A small image captioner, trained from scratch: encoder moe top_k, encoder width 128.
Rows from expert 20 of block 2 of the image encoder, named by matrix and row number. Rows with one number belong to one neuron. Each number is 500 + 50 x the weight over its row's rms, rounded and kept within 0 to 999. All counts start at 0. Numbers have three digits each. After the name is the row's rms in percent of the matrix's.
# up: expert up (encoder.blocks.2.mlp.up, 64x128x128), inputs 0-63
# down: expert down (encoder.blocks.2.mlp.down, 64x128x128, transposed), outputs 0-63
up.14 081:500535524526481507543392496596535527489501566586556474420503482584471475444395482494498471433505382510527561499556488497528487493504489481570506616513584502489508496524468532461524400517523517
down.14 079:486459514557542532494495364471441431524530491460473427482558479448572540407511516460519534496400585497486542473472518471458574405510561467513583448512474449528436468479455482499417508503360441
up.15 126:461499467446466508544453565559511567484516554547575544475498474551423440533431460480478452498516360582512457491532498549566491544478475542516433556512519544464559493540551534438562401556561503
down.15 112:549497542587546502481484389482480478544490500466467415496519504470544566437492552489523568492398593451488538487452482448402549397523537505530585438477476447532430510437476459524369542504379481
up.16 095:446513455494453517510444573545513552481512562541550526486504495533438465464446410519463482488512383540468524514521500532557500559452465554544479559507511583401586497517522556434532414565586523
down.16 113:508538518590548499479468400481485486518499488442482432490515526456529572452527525459475572517400604462454509473440493435422524414563516508545586450506454418511406488431472459553388546515374490
up.17 088:547442516523492572556428437542496490508496498582474447454519501516521495409477478530519500441553481420516615493663487490502528433415539440603489595541569552527454508601413512505511494475513493
down.17 064:440483475554533525463509341559449430497529488406437459445508491429548508460571457402457509558401537596491498485500493494495559475501490554512585472508445438583448442504480495532489430469365470
up.18 080:478490498545457566517391493582528511506539564565508440484480528529508539386471416550432563448489521442454553500561511469529507482464517502623535546555570586485511520492418553494452527478539537
down.18 083:457530543565523500476478338505489442499506491429452450487527511424549542452556473405456488538394618558473504467477479483461518437530513519503620466504428419500441470489487462550441470492324474
up.19 091:578424528520541534404525403472520434487490425454427455464480441416575502488547516479567530529509535443505498469405453526430498427473513405492536464467458419493417430401470530520471519380431465
down.19 085:505455500439375479485497542498526480504421543515505565455464464497423435530478464412459424495499463566511435500576444582499475505454430545440507471465506511466577480555509484451543391568514571
up.20 074:519502540549522581545417496544537533472493572577539450407450500558506520413419445546466522427499446473475549510541478486507523483484467477621527572516557504490469488471427543486419496512538503
down.20 081:443484519584529514457474363462481451496501471458469434448569507419539563421555490445509512519419598510458505456461486444444550408523542473497603425503408410522445459478483485537424501508367445
up.21 085:485549504496463498524451550597505565484514564554572530451475469595477475480421450479516462491471357584514493522522500537543454498522481486538476587529552511440526517526493521423533400555533518
down.21 095:532500522560540516481469354467475450515493488451476427488540520469544553412523521469503536493402617462482523455460465456390566395530535490504578407490461405529437472463465463527403516505372476
up.22 082:480487488534435564490393523592548535473529555544552524459496463538475467445456432548506465429540404518449534482613491527564537512464493537584527566500543569425543512533438553473485437513525518
down.22 099:483510541598532500477484378475484449516492505444460441479540495438550561448531519435487530519392610508461522482463497463443529412539545482520609457528435435487425486455461467556408509500343483
up.23 074:507498529549464562523404511582508528501522553577515473455495513525506514391483439572468523448512488401434586509583492452539506459453528498652524542542547581498484530509414555501451537469510533
down.23 080:446513518582521505452464356525470443535502489414461460500535519432547554448554480389459507540388618564478501466479472470467515438507527527534619469504447433513443455496491477564462454484348480
up.24 071:518493517557491552521429414548481485523526505573504425495509515541507562372434468561489493427514490430497600453585534462461508412455544427577526557519614518487450508556411516472468514438452478
down.24 047:428491493553469495516504420501435463503475545501444455421537460428534502426550441420475475495379498580472512494500489499474544449571557510498573460525402486485463474507489446518497455609395403
up.25 141:558422548512525543445513419460501456450492439488444482474498479471552554489531576524569504485466599420531484457417486516465518423459538429483527450412491438576416439422444494512468550410420459
down.25 139:468498502444388463458495503523518489494444542493479540417461482493445423528530386414446417497492481562479425489552448558501445517488405554490509481489465518500538485562513462508528386538476550
up.26 082:450531493490470479531434562592505543447522567558579502466482498551451482475418454488497478506484350561479502540481479508564469532515460508518469586508538556389556526475525544462541417549576539
down.26 104:515491512570540514496487372487470456523512494450476432493527539446531551441510525458493548522396622490474520475462490445406544405515546505523593422504455401517427470462464474529413504517356488
up.27 081:488516505510480533531433549539517562482512577573548509435490510583441506473438477487463461485489388536521506535457464462584467509530453454545515605526532501481516524478478525466478429558560525
down.27 081:493491464554536502504468358461479475486517481462483407467561547442530580406566514469496536501414607490504513465446515408431550424495518486514600432474461428559430438468474466511422527489383427
up.28 112:455481448469417481550445553546499563467502559538498544466498468568482412508498414471455460493547370561519549522565495535578473573444482512547468551525501550442566489577513554467568409554575516
down.28 114:543505541584549509467495362476487462525468498417444442509500478475539592442510550468504566530420598495490525502448498479450518384529501478548597452493499460523442527480466446531424538487343515
up.29 077:521497512539481537491438419557501520503495509556512474480467462531509548441445462535515452438515498466487586470614532486497480396487520390614528593544613520522435520571401520468463522455452523
down.29 054:435496536569530501499493372497462427534483512481449439444577491438549556405570494412488517514386548554498530456475460486471529406512580478479614448515450472490442467493481478510473437555410408
up.30 088:529433487531450539472457436530516477516504488538459453464520501547571536430487462546526505437558529419505579491592485505507493410413518437564547526499550602591494505555388505518485508432448524
down.30 083:442496531559498483460496372493473453501471528407417472483517467467550507465542467394455485525396577571503497458526508525495471442510501490486628496495453484510453467531462449519508450514324500
up.31 075:508511517552456564528429471588509545500479544597502474452476485565495524403408469552476469442509442480491569495616504498540465450494514434617551591540614512513469507548391516481460484484492510
down.31 070:452508526572513513494492376487461431521516499473453443454570476423564543398557517426503504527391585536507539456468498470446543407528563475512601448485450458510417460475479476526449487494389404
up.32 082:541487530548496563517433457540512498526508505576488436444479485538528531403463457531487493412531480421490604498613487452553491456461514422627545589546585519497427539551395526513445476469489500
down.32 061:425500482588535512492504384522447410515526501471479460466593495454570544397551491412478519513393532557509535446488517466487554436526592461512587476517450470514425485473464495513465448480403391
up.33 138:540427528546526529434481405477533469451525459473468494478472481489568555473533583519555530471489608392471484501398474500493535435501511463478547437437473458604444452394421495530422591435426514
down.33 132:440515508468405463491491500517505483497436547483457514432475500494454424522544409365444416494494494583479433496555465537522461530509419531479541492513461524457526484553487468503528388585446547
up.34 083:445508478501455522537386580569505550462529567558542519479508508562480476459437451508489490503500387536488505526516511506574465548498473512559479561546526585394536536488517530422511460547575517
down.34 098:520494512579541521481469355473511448504486494465454433493528530450533568439532531460482535507398636493473534474464468439409539413545514499527603433489447391520439461460474463538422516504354502
up.35 071:480492522547473570516386529575542541462552564603538512453468520539489490396445438555478488431495420460426545464544490494521532501462505546590509553516539567435528517472440549486436497517539524
down.35 087:472502531573548516458453365508521445530507477445465450509528527438540564446554493413453524522382620528460508467465476463448542421525516506542609458498438423520432447453468481566420489497353474
up.36 076:529475548513534557554489464537454530566498508579492430453509522585511524384391477557502489434544439477562646499643489521509478472473525431554497596565561500504499498575447510516499455509513518
down.36 060:455486476600516535482559396457453441505539512471485452443573484476582555399532477463518499473435580499504518448503527441464559423524546446537614437465472411581427445495457487523441496463367437
up.37 099:454499482479441516553453557530506567469521591538555533483516482551408447454430416508461473468526367548483518513522484534560518549455453566530485559537522562437597477532540577434533424552580494
down.37 113:509543525587542502472484394477479484530493500443465426480522505449539574450515536457480560509413598467451517481443509449429527403553529495524598453517459445507410492435474465544399543508373494
up.38 072:516519577551486537552444499586545522523483558580535467460463490558470550448407482508475471427464407508500545492568487528516462475502496466591517631531585504482486494521430555464460425515489513
down.38 080:469475508567549530471499370492441436539508502454482421470560500444579554398531508435529536500424598488482525470470508453448576386508575469511583452494464435505434466472477496512429508518369425
up.39 099:535444499503462475423530425503491453573441479485406445453510427471625499427529476469561511521527538448561568510565453549480462408437537400516541500516478481521435478547462447559522472452443507
down.39 082:551461528464442513430521360471501438533426430437420525511505454516504466447510476453541489512490526527537498489577498579507467466427437465523599446486512523544543477579489430481529428529347563
up.40 099:556475544560565478459568428490497416553446477483441426467539399475578529436499544486549539505507554466586578545525455515487452430451498406457556484524463477479417486555502472551502482476454530
down.40 067:553443570421390537403577497462491442506456449504476527543474393516485468482480485518546481507542502512517472486559468612497476470406481486467481443445522529545607446595523485496530443527487571
up.41 074:524486489513448555514443509550537519434492522584518507436485472566510446439420435499543469446530400495503530512610488509590499535408492511576484574535549555443507534539440536482513414543538544
down.41 092:493478497559532538437494368481481416533485503441449449500528518443548557414538511421486544530374621524459526467484508483441565410516520481541601446527457454529448475487476482548416499497354500
up.42 099:449520474468470495533430574568504562492523535529552516467520489551435445505434444491495479513494364583509501501517504521550483561466475535500458561507517574419563509518563540442576405548584484
down.42 104:538510519588533500487480394478491481529486498468470417490511522458554549448508525477480563503395606462474523479451483454402535407547534507539588431494468400519423483444479461542401527511362497
up.43 097:525423614512539485447409428492514499481506497411432491521479475468549538440613552476563582500501572440513460480371485477499504446520491552520520480461463457723431478410511448489470551497464528
down.43 123:492438408397397476560492541428484510521475494588464499509528481593450496436470452482480470473560411531537517527545493492533471514499488448450466570515548502462516485519400487432548479729538530
up.44 073:530488523552484550518462436534523462513506502561499443493478488539533593427440505549502491425491508437497640450583532491503509405466517414589530579528597515480412511575393557483453555460433529
down.44 047:398484520552508485487493418520456426500500528483484445451573478420546531405582492401487472517409490580445498476485480486471557440518543496470556462495433493474449475492471487510494434600426370
up.45 084:554442630530532551468470497536533437538575440426508552542481483458513499544484569577555551441522531485500405443479469571481548485444569529502476519497482465573492504475493496536514508462507458
down.45 129:466494429466392474563467554463446562536449521590466482480534504575455482474514436544514476479575414490544523534595501476598461546513448489454487574560539588494534572569461490444569512629575561
up.46 072:506506528542492532539444440563521532511501526590532468461507473607471527402395477533504474448507450492521619476644529459526476438499522430605530587550607502488473498534420533461482463473486485
down.46 060:484485510556544527484512383481472449508499500499468436463584475450555562398520510451501521478381570511494553453460512482437586422553585456515571428488458444516419468470484492532446486465372410
up.47 092:485505457483471514537420560570539545455522552545560508478496465526455462513429458485486476497498379563508494503493480509546501566456444551512461555503519550408542508507544545434551405557579513
down.47 106:523513521582545503476476364490473456513511492456476427482512523452550547444519514465492544516397604479469517484451500448412538409543542508531585423498460418528429469454474466533393522508354478
up.48 074:522487523545459583502441481571516518517504554576484439466478474526501538401463455554486530446486471452460589493599496517521491430476519448618537545543598518528479510563401557516423524455458528
down.48 068:440500511562531486478479355497449449514473519429465455461557487416538535433579482410483473526377590567477525457485478501423528405496539517479607451467437459496437469490502490504454458505353437
up.49 079:467466488480470460488527464512515512605438489476438443452529506559546517446512430426530499507550471465557599507566458487499435452445478404496496562552519542528448448607482492523573418523500552
down.49 080:565452508498514512483543332447481445538467483459421469539507471529571545445525506441539538499500574529550564522532502529490485431449469458529600507546540494568483476563470449505497478520328553
up.50 077:540470563509564555516393527606588494496534519497538521562415480437471454526437505537434455424502476520508452458484521509498552548491463534493500567474540478594524409500466497439498473603524531
down.50 071:546426510485477591479484481478451376470537454527494526501514417500512468433458587529527534416511386464487489418467554527510579466454589427507484456473527568462531496430399517435496590618488404
up.51 123:449531458440472507526460565555498559509518529542567539465527473542428442516424444483511452503517359593523467482524513542563500543458474515510437544507543550471548500542570531441588395559583474
down.51 107:568524526571549488473486396477484490534474495459470415468508516479546564436491539507498573492399599438498528491457486447393535405551505506536585435480478436543443517443480440526374551502399506
up.52 152:564407553506531548431502474457530460409521435478459539471429523463550523514553572547582518470491567410468430469416488539460536452510520467478507442425471430580454434396442516528433600432449474
down.52 150:428507466457398466515471543516501511510447556498475536434475495484424412526513416415433400495504457563481452498562466535547450547494412539478511525508464523451550492547499469468539397541527531
up.53 073:506479492565484582550401481589509502513508557558499459484478531506518564382464454559441539420523479434441577509591504486510497472458518500633548556542565538504517505511420551475446496459502530
down.53 076:435493539583517489466496352504479456495516488444466454466538507424553561452563481407464485552389610557468492450502495489454526437524517498480609470485425426510436450477475487563445469506334462
up.54 133:512488441437442546548461563553526553465531524559555584455483467540462443509453460496467415469527379544553479453532475518549571551458482511523431534484518477513550492562534510466555414556575485
down.54 099:566504555549537517452483385472458466535489462434451427477544462465529549425505574500543562479415578464504555491448521478468539392482518466579594456500498487568450530488444441519404553475369479
up.55 144:586422545505538538423520415429498449497474449491435489448508442452586526484557541483575517485488549412529497479427481518456519410471525408504517449449476453550399430461451493544455524388416485
down.55 153:459489494453395459446475481519494493520426532450479544436469484494414435514519421421442427514482485574498447494569454557501437493478383542495522495494478535532532479563524456479534392506462564
up.56 130:476490432454469513576461549526508577491531534569549545477501480589437425536437468510469425452538358550555521461532511504558534549457497521531417565504534516525553476563533541429575414543570463
down.56 107:544508530574527518457505391480462463525480464462445436468543458482529556421484575506527556485417579473500548497455511470463537404507528484543603451503506479567442544470446440538397539467367486
up.57 072:455534490490484394431519472547499484578481484464454412475565472520567482487470478416548506588536479555538577572568477479523408480477482395439510556555466548529460504615524479526588383522508522
down.57 054:611458579495523529525576409469551445549498451492526502586500454542512561483403576590522566507455528460572521488508510541460531409457551497491501476418583500516532453519538502470539514398370569
up.58 080:524429559543464558466466413547487459516518472576511455461499506512549553440494510511538504439508557407452545488543481501494513411482531421587565512500560549572464515508409522542478547425422554
down.58 067:437508469525477485467459380491498448487484518461426499485525470457504492467543439387478472513422568573491479481532510524501481457508493499461606473491455497486478432550484456492513426588344487
up.59 084:467477480521445551522414551581527554454527581545555526469472488548426471420435427523485512458518396524465528481560472516565518542435484568554522540500522585429594501520494574468488447541559514
down.59 107:496526531589545502463487385484479462538487513442462429480523501423553563444524529443475542523399604487455525485452509457432534401545536491523601468515437436492417475450478482547400528507361478
up.60 079:496469544533460543455471422534507451543514460576510422487525500540537588428483470511527513418544553365463572462529487496481485406465507425578530550502551570517459537505410506527477538436439510
down.60 052:454538503562493501477434387474527439509492489441445501537507495489503479464545467368470502485445563568502494487514508516491509454514502517459599498470447504466437442516422460477520477585320497
up.61 085:548423498502444564498487427517506441532489477584438455484543497536553508441484462521557493422559501386483593491631477503509500429405529413544489524533547586531461503608407514506522525473471552
down.61 061:444474477545527534439479354498458408524507476437399521536515515472532523439565483344478514526415595585509527485532514539458518450472485516483594509533467482554442441520491465499501454494349477
up.62 143:534435550523530525422510430456522433432513428464449512481469476440561532528555577519568509495469595441489465459402488535440498442488526453429538433434456427560439448419440496540453564405424477
down.62 127:482496497443382467482504528514513490497429524507486545437461475494433417528525416404445420493521477565479427483561447555520435534480409546479501493495471523463559484562507466489527395531494557
up.63 053:550592532559549545570554504586545500470514520576563476495539515554440525500405481591460458451527430512510548513567539517481534458503483494504498564525566564498485502616452534420464475508506479
down.63 086:517504517532582564502490532516493449445568471514565523518495469455588498480453586591517562480529473459439493467446526527529595513497630473514481458456486515477541482421471556489431558395546394
up.64 092:557457507552515528493486438532540458569507479532474417463546472542552546393446498541520501405508516415547626483623481490502494399424550418590555576523563531510466524566427508522514484454451522
down.64 062:407533528581487517475515335487457437508467529408444502440539464458496493446503486417500509489393543565509520475509547523491507432527554477496596474531452538532462481534470447444535464519351472
up.65 100:507494551557511530420400559564509426479582484388521561605481491417555521520548552592484591489526544490478474459439554546482537523489582567453464482510463546495530556478506504517504534502528499
down.65 125:497477445461417496562506593483457566542454542586465484499526513569485484472556422540534499490582410514542533569594476492559477567531438490459461578592537569507571575581487467497543531619569593
up.66 089:519511511555462544517432431569544487504513487555505467442513481538523495449503490539527454435523521442508565471661479494507486431456518398616521574560580554511426551620403487502512538449462520
down.66 059:431480494521551565444461382537463415509535439444454501501555509459557534439540536395485531553377527610520486465489530516537547449456558523524576528523470483512438485480473478527506454481419424
up.67 163:570406520521536544439494422468536446461526422487467498487450493465575547507547571542585521457498566386467474464417510502449538426489515449506525444429476441559441415417416516521432581424422476
down.67 143:407523489478411459499477506523490503501445579461476533418481492474428428540503410404420406507481477582472458500559459541531444528511417535470536514519461522462532499549517476481550394531484549
up.68 089:451519448461438527532418580541493575419512585577512530453474505556474429498414415494505491497506374536489488560510497510576454530491470508542433551528490566374548550513532528461539436538585553
down.68 102:529484519559539487479484358507493462494487494434474439493520524445517559441528512465498550509394625497478524468454459452380527400534513493524591413479469401526456475458489460527402520506345493
up.69 105:493492476443466524541459553523496588503507540565549528441492459573424456509425483502480429466515385582558478456495495507578525540496482539454434529490523470538565481537534514433542403544547495
down.69 078:568491519558484493482475374463454460521476477469456430460537457490531545404488548535529549471407572422512534480456514458503530408481504468531599459484487525591445509478453438495373569495408444
up.70 075:459485408429496597553403546478417525462555578459507528556480452492488449520534405514457539465581497536487498557516541487547517572461459515438463505548506517560600496558435524433493543721526644
down.70 094:537519482513553570515453559527552427433591470546587562544444512501506485519446570589474510456525455440475455414419530512471581549468549509516417477400513477474518444415482576473442573527537427
up.71 144:579415546518550531435545418420488454466464448483438465453510456465571521475532558504598526492483543398544516493431481516452498428454512411499523455447485433548402443442465496532458541394422483
down.71 147:441491509449396451437486501520482498518444544449480542424456473486413449520502428423457437523471488579490447500558454566512430474472379543466504494490497531531549488559525461478532381507491560
up.72 088:524417512505553496510486496515521439525490493493495414542387547509502528545495579451525514420532482486499427459471462441489473521541455478457487571518534394601467424474480491471513485472523531
down.72 121:452447432422386473523472583450415527498491525581483505465514465566441475418520402512461447491587388511503491485535439479522481561512473443469436538547517535488560507552446497456524498642587510
up.73 091:532497543524562449432476537561513467568498548392568466596474529377450546534534533519515481485485505529496510434568523548491507526488451532482523517515468534436514539547528467459523496454534557
down.73 161:532466402440417491531506592446461565502456501619475488507507480580455460448520451590543468478615452477538552545571447491580469554494444445462434558530545512529541509540474492492510585582596544
up.74 140:549433555518536532438508414475503445470496435479441460470507476474556556471524586520562510500465603442535520470424495495461515415460539434482520440428491437582418440428438495534469550414421471
down.74 136:474497513451381455467499499520511489505434533496474534423468478486438427530525397412451422503508484572481429483557448548506444525484402542484520477500482512497543487558515462500528381550459560
up.75 107:462548490451519424534526500524458518590455530477479407443546601544490562483481483433499425562472476528559559563549533482513423454568461480524507565551541522474472548595535436471591425480509550
down.75 052:545398471433476549558484435460442437536455497518495443570555506572440489437472494509563537446493531458559576523570475443442563500473481440518508519485576443518508498562505471441535483500477523
up.76 102:446499456453489529570458527514493558474526544578574537471476497557438435522431456498476444477524385566540487469497500538560525557478465523514455557485531525499565495537542543444565406558574470
down.76 089:561515529555541478492456390459488473544488463461431416464535504476546567423510539478505556497414590468513533495454513451438513404517530479538599435498473463547421507457476435544392554484386474
up.77 092:580379563490516567466492423452500463531463462505425429500447484438572519455511514483554521479526518383507502498438443515454508443454517407572493487444511447535391411381434517528481551414457477
down.77 107:443483508456400461453496521521484490512434562462462555436431491478413450544505422372427436537495485596474427501550465572515453509513362534480508486504472516470553484548510484473517391589496542
up.78 082:525405526497482532411517396509503412551508410530456451511490467449570533489515505494586517469544533416514533454527497514460495443449500382514498480478508538543408454413436485536519539446408517
down.78 066:470508480477404494494517478500512482530439520501476548496483478494460466523519427394467454487510505548511464511591482546533437507502439511484577497538492503478534446592489462482523412655407582
up.79 161:564428545489505555441528426440493458460498432498445482468503486481564545491527574524568492482487581396523501456416514498443528423460538428465494452412500447568412440428439495523467558413423466
down.79 156:459498500454382459454481498529507495510437536475473538422464498491430424518538395406442415502500496573485443485563446550501442510482393553486511478493464524522531483565516458498528399517476549
up.80 084:531402496517463523450488421470531450541507458520445455466537457528570516452472474517558499467572507424510561482589500530499493421402530408539519511521544607578462464562412538536531527460454527
down.80 076:488474509523475519470536313461470429493477522423412484501511462495573507459525470422491492529430571549507506485549501524505491455499497479507619482523463489535486467555468457525501463531292541
up.81 118:562415538501497545427514414490495450475528442485487479490490464473551551471481586527604520476521581431528522462456477499492522432453539418461498406430510443629417463448448509551458565443433471
down.81 116:487512505436368438478522514517503501525434513516476538447490485507445452515562400391479435508545495562482434502573449536529435524500411532494519493518469528483554476581510450511536404626474564
up.82 099:467513455422467483539458558527465565543512515552550517461509479573448455503393460465492433504535344566569484478517494523559487542474473476504428549528567518526548491558562512455621359548555492
down.82 086:570485509551518472490506413450448490545470518472469421467525473496547562425503537520533572481400583423510549491462472447415548400524504506531551440485498432585420520474476444547377553497402490
up.83 075:533460545559488595526434494577514506521503526573491425476486506540518571360436448553476528430513481427464590496566486486503509441444506488620557557525579537512508480516407548490456490475503516
down.83 070:432490515592535480465500352492457456503512512422460456453537503425561543448557471408494499535395605550476519469493494464434527442525536468490619468489409422512440438476480489526459472509358437
up.84 086:471476501484476426464510458520514518625431496477447377425529513545553526445481461409542503540560458486564585549533461447505426452491477396508516586556514516518441449589482479547588410508502509
down.84 082:580430502490491519500549349446487455542452470461433437558521472536560531442497508459543535512453555532547548529531485520475495422424461463498572477505541482554475481558481451483495480494330554
up.85 090:557459598541502506408446523553571430549572477398497524543437487421579530547554573491525546495540555491486438429451470546496524510497558557416518505478466488588471514464521488557519511443501480
down.85 137:507453453457394494569480575461451530537441528593456473517536490583450455435525439545521493463573414489550542544583470471551493559515445468438438567550549552513557552567454498460539523630558567
up.86 105:479490448442465515512446557567520566482514523557564539460495472532449436530422450482517458498513354580529474499565485552576491547454449524506434548504536548456567503548531541445574390566576496
down.86 102:554496537564534507484479382475471471537477494459471432489507502466541550440514539485512551498387611461480532481455480455389545399531527489529572424499465437532434497459472457539384539485367490
up.87 071:463501504495497534578448540543492550533499560568519490458500500633439485429400476479469477448494327527522547528512472481558475516475475499540486594544538536455504534506506521424512398561559506
down.87 085:501512488575535509466476379473477452534499485448475404474536521447543565434543528463488526488420609471486518467477505422431540407510533486557602450502449401548414474465452466530409503519372491
up.88 087:472517508512467514574442537533525572483492570566517517454499486610411518462431453504471445447489390519532544507508476501557468520522438520553489614519570532469549478518498525443516418544554508
down.88 094:494503501568532511490482408470439442525516493454465419457554512460559568404526554462499531490448576459488558468466506435432557424517548455537571451517450423511416493469464458538432535507406429
up.89 077:483487421445483537520529519457446508535413466465415430475524572552441526498516511442538446462537473500593528544540511445498470495541399454451511575567544507503477546554510410417572481604492557
down.89 074:456523386461491488582525567465413586559500565560512448489505546561464494466481473536534515435567477485555549524564539453506492559509452452585452575561558457490514545556505511448536493566573511
up.90 090:527389472516437544420489405509529452508506485550431474435527449504569481451487463507579497452576518420476552486612479540514511408408526426561492494495541594568475507578417509544525532445439532
down.90 081:475467517522487522443506340488480411513478505413409503509508452489553496466543466391497482519429577545503506482561502542487500453474503484490632482502457500521477450558483452520509454520290537
up.91 147:525439557525523528422527431447517436440512438472452506491470482450555538521556585525559513490474599433502469464400490534451510433490520451440529430430465432556439446414434499545442567409427475
down.91 128:475502503452389458482491521523515487499443531492489529436459479496439416533526405395456418492522469563485436480567442550522446532480405537480507487497478518465538490559503469492530385523493553
up.92 096:543420496512504515413419494495541458456522469370460561536460490413546474529550539505566557523531540458489442479433499496488542485475492558464537456497408472658429466463505507533478547471485475
down.92 149:464458420422398483571459600473462521514451519583474505492514515568439445449509438498500457473580385520524505519586484488539484557497443479444428560547551565487549519546456513446548475650586546
up.93 112:566399554526540534450541417457524434527468440476434446465497456464586524488526531488559524478481541407530538488430462495478511431456518407486542465448487456531409430414445510545468526400417494
down.93 109:474486530464383451455496457510503487514424512464476539453476465476406466518487425419476426516482495578514462496554466585494441470469387527472536469475503520518549467570533451491537393525435559
up.94 123:581398570531566576438474418495549450435523464485462495507437465471550518480496567548556540439479554400499483487431472532503538432476493443542528481439511427577458412401431540520432577426442512
down.94 106:406509511468420467502496510498469500487477548485459549425482454465407432533498427374446416491532424609468430480532494531532466528501456499449520514510477529418541483520491479432558376612486498
up.95 082:540479526557488597490420453566507488545482530580515456456488482527513543391469481514483530408511490442475597489605491490517506443470513449625520563568589524512465514569422539492441488467459551
down.95 065:395477514538539519490493373507415412517534522413459466471570497437555535431558483424485501541375580568499534462482508476451516404502570492468574470479437459507448450496483487511468467494382412
up.96 076:467484505533451556492397496584535536489523547551537476453484518537498543393481413544465518434517505446434549480595488493524502484462507503628545541523567600481547518516421533493446505490528538
down.96 085:454530540591520490465474337496500451516498498421448445484528521439555559448554485402462522530392611528478506484480488476457520429534520500511618467504434439490419462480469460559438482496321491
up.97 082:498498498554446589518403493570513493507528531579511463462494528512515541387475438545447535436528510418440580483570514449514497462462523486642527542540545571531487503506399537481453526456501531
down.97 074:424520517590524494473475347504463459498505502424442475474540505441542548465572465400464493541375606566477506480488483496466512447530504506485611470495420425513428442501506453553483464507330460
up.98 079:474506546534502536586494519450484533541514572600577471441460551605487518452420500543511504466463403438477536517501494488481444472588511418551463564529616530463485567479444463499476563498490537
down.98 073:504460506514515479504501380470480486512501402455446443507504558477531568459537497450521520544495604465475491476449469454397530465521464500517542391481463341515474467475509441527437543550344464
up.99 092:593411534519536537422534418466518444501463439466430456450504452438591512480547539497563528496501524424503514494440460520470523426459519399483552438476464428506439414421463523561447519393438504
down.99 087:488475525456391482481498485498527469515431527464501548436477439493431427526481445438464415493480483572517462477560452577496467484451402535471525472449519526497559476555524460461543403498459575
up.100 159:550417491518509546431480452439501498431518463440454513456454506461590528485552536527578550484480589417466441483420489525468524418479543490486501445469448442599424435415448516527438570460431461
down.100 202:421498477463393432495472526533485535510425575465461514412472531485428414515537421406406402519482475569466452510571439527499454547531392563486519507516454522494522516550529455479541406540506554
up.101 100:551415518523507509420526381516511397554512442471452452478502423455590531465516520485553529471527555436536550485492460511516469408464537373522542462462499490565412449438445492566494523424393516
down.101 087:483504513468397473472524448499508476501426483496465527479487460494449485507499449432493456506509499557493458496584467575530442489473412503495584473511503521492577451588513435481546405617386569
up.102 081:520473521556484560511442454561508498505512558567485453478478477540511538414435460573480513434505475448473624500606496478521502430468517440629548572548590535529478512548416546521435517463474518
down.102 071:434505518574525494469473347505452443495499502440466449458553504411532538420587471421481477531395583543481513468492498475445519428531544496486622471482440460515431454472496488535464434507361431
up.103 090:444511473436491417504439507564505549629467525448526461504532616563437552471496485420487474521467458522561557524505480475524441508566441529521489582540540557507527490560560434424560450513536555
down.103 082:505520415467454487600559555464507555542437533578473477511550545581486508475476473501546508479591498511571547577594516459626470552522448488523499585567561538480539564565495489498550474636570577
up.104 115:458472431473426497548455578546518568460513580541538549484492479553461424501475427483462459477541382554513518501555479522553491552438476516559445562489505540427556487557517553465559419548581502
down.104 118:536510544574546515455487363488477477525466493418455441496501503452527575449519533475498582516418593487472520495438504479429536396525500505547597444507486450532449523472474446527404535489348500
up.105 077:481503512517479542591455509526499551517479557562534494473484473621432480446380471504471461412504401516550561500541483511552491496486483498565506626502581505481524479531480536452525412534531499
down.105 088:455523482569520511481502405448424458511510501479464411469561509452573566413518534468506520498442586483487523470469538439434539412531572461502587438507437441523409484460467469531410528517404435
up.106 068:520487543546518582577412475542543521505540573569518467443447534533492527364423468549467516406481442436464555464550500466471524460477509502591546547499577521499519499468421553509404528496504516
down.106 072:453476521564531510468475346493498453487533480461460442460529513447555556450558492417475500524407604517459505460457473466460539412507532502505621445491407393532445465475488489549428490525349439
up.107 147:529436538522518530452492414468518467453503459486451497468473484499563566479535569521549518480485597380477483484397483481477529435502511465479533439438481450595436452405410497533422602434423492
down.107 145:437507500468405458479487490529512488508442553464460528423477488475440425530548402373432416501482484579472444495551458542517452518507410540477538491507457527473530484552494468503525388554447546
up.108 129:555382531501525544406501410449514475491492445491438451452484472455571528477534552493572514480491546411489503471410476502439522419482527409522520446450487441557417435418450509520457543380412475
down.108 136:452494502463390455467486502516504495516434552460497540422464483476412422523497427423436413503471486577493447497557438555503440503480403545486523490490485512501533487551531463471537387528461556
up.109 092:459497455505452528522428581545513546465519559549539548484511505520462471459455421515481486476518384547499498513539498519585488568443475548559466550502517595374555495525523549428523445549575529
down.109 112:499520514593557494458464388487496468531491499437476427501495531448528580461536511440458564519389598486457508480443490446414528407555504509540588448508456420515413480441480471562398529506367497
up.110 072:532404466469538542444440488447446449440477499397434504551407483406471511519582501517495535454494572439461460541440512503414483504477406490429548477464466478611525438443468496441402593490506554
down.110 077:455461452431418487520450559523557460456539491541505572469406503498424455571479468469416417449538399523468402428504524488512518563468463507466437477413523517404536461438473544411524483613577452
up.111 083:492487484536423551473418464558519522495525564571523490467504467533481507417445420550482506433525484477485563488617478500558483462437525490612542551555581581496504536569429530517477453462512496
down.111 088:436507526572502496451474335494467436515497488443440465437555483435543533436554480401457513539403614536480507485473484483466504420538538483497636469508439451492445474493487446540452462504352480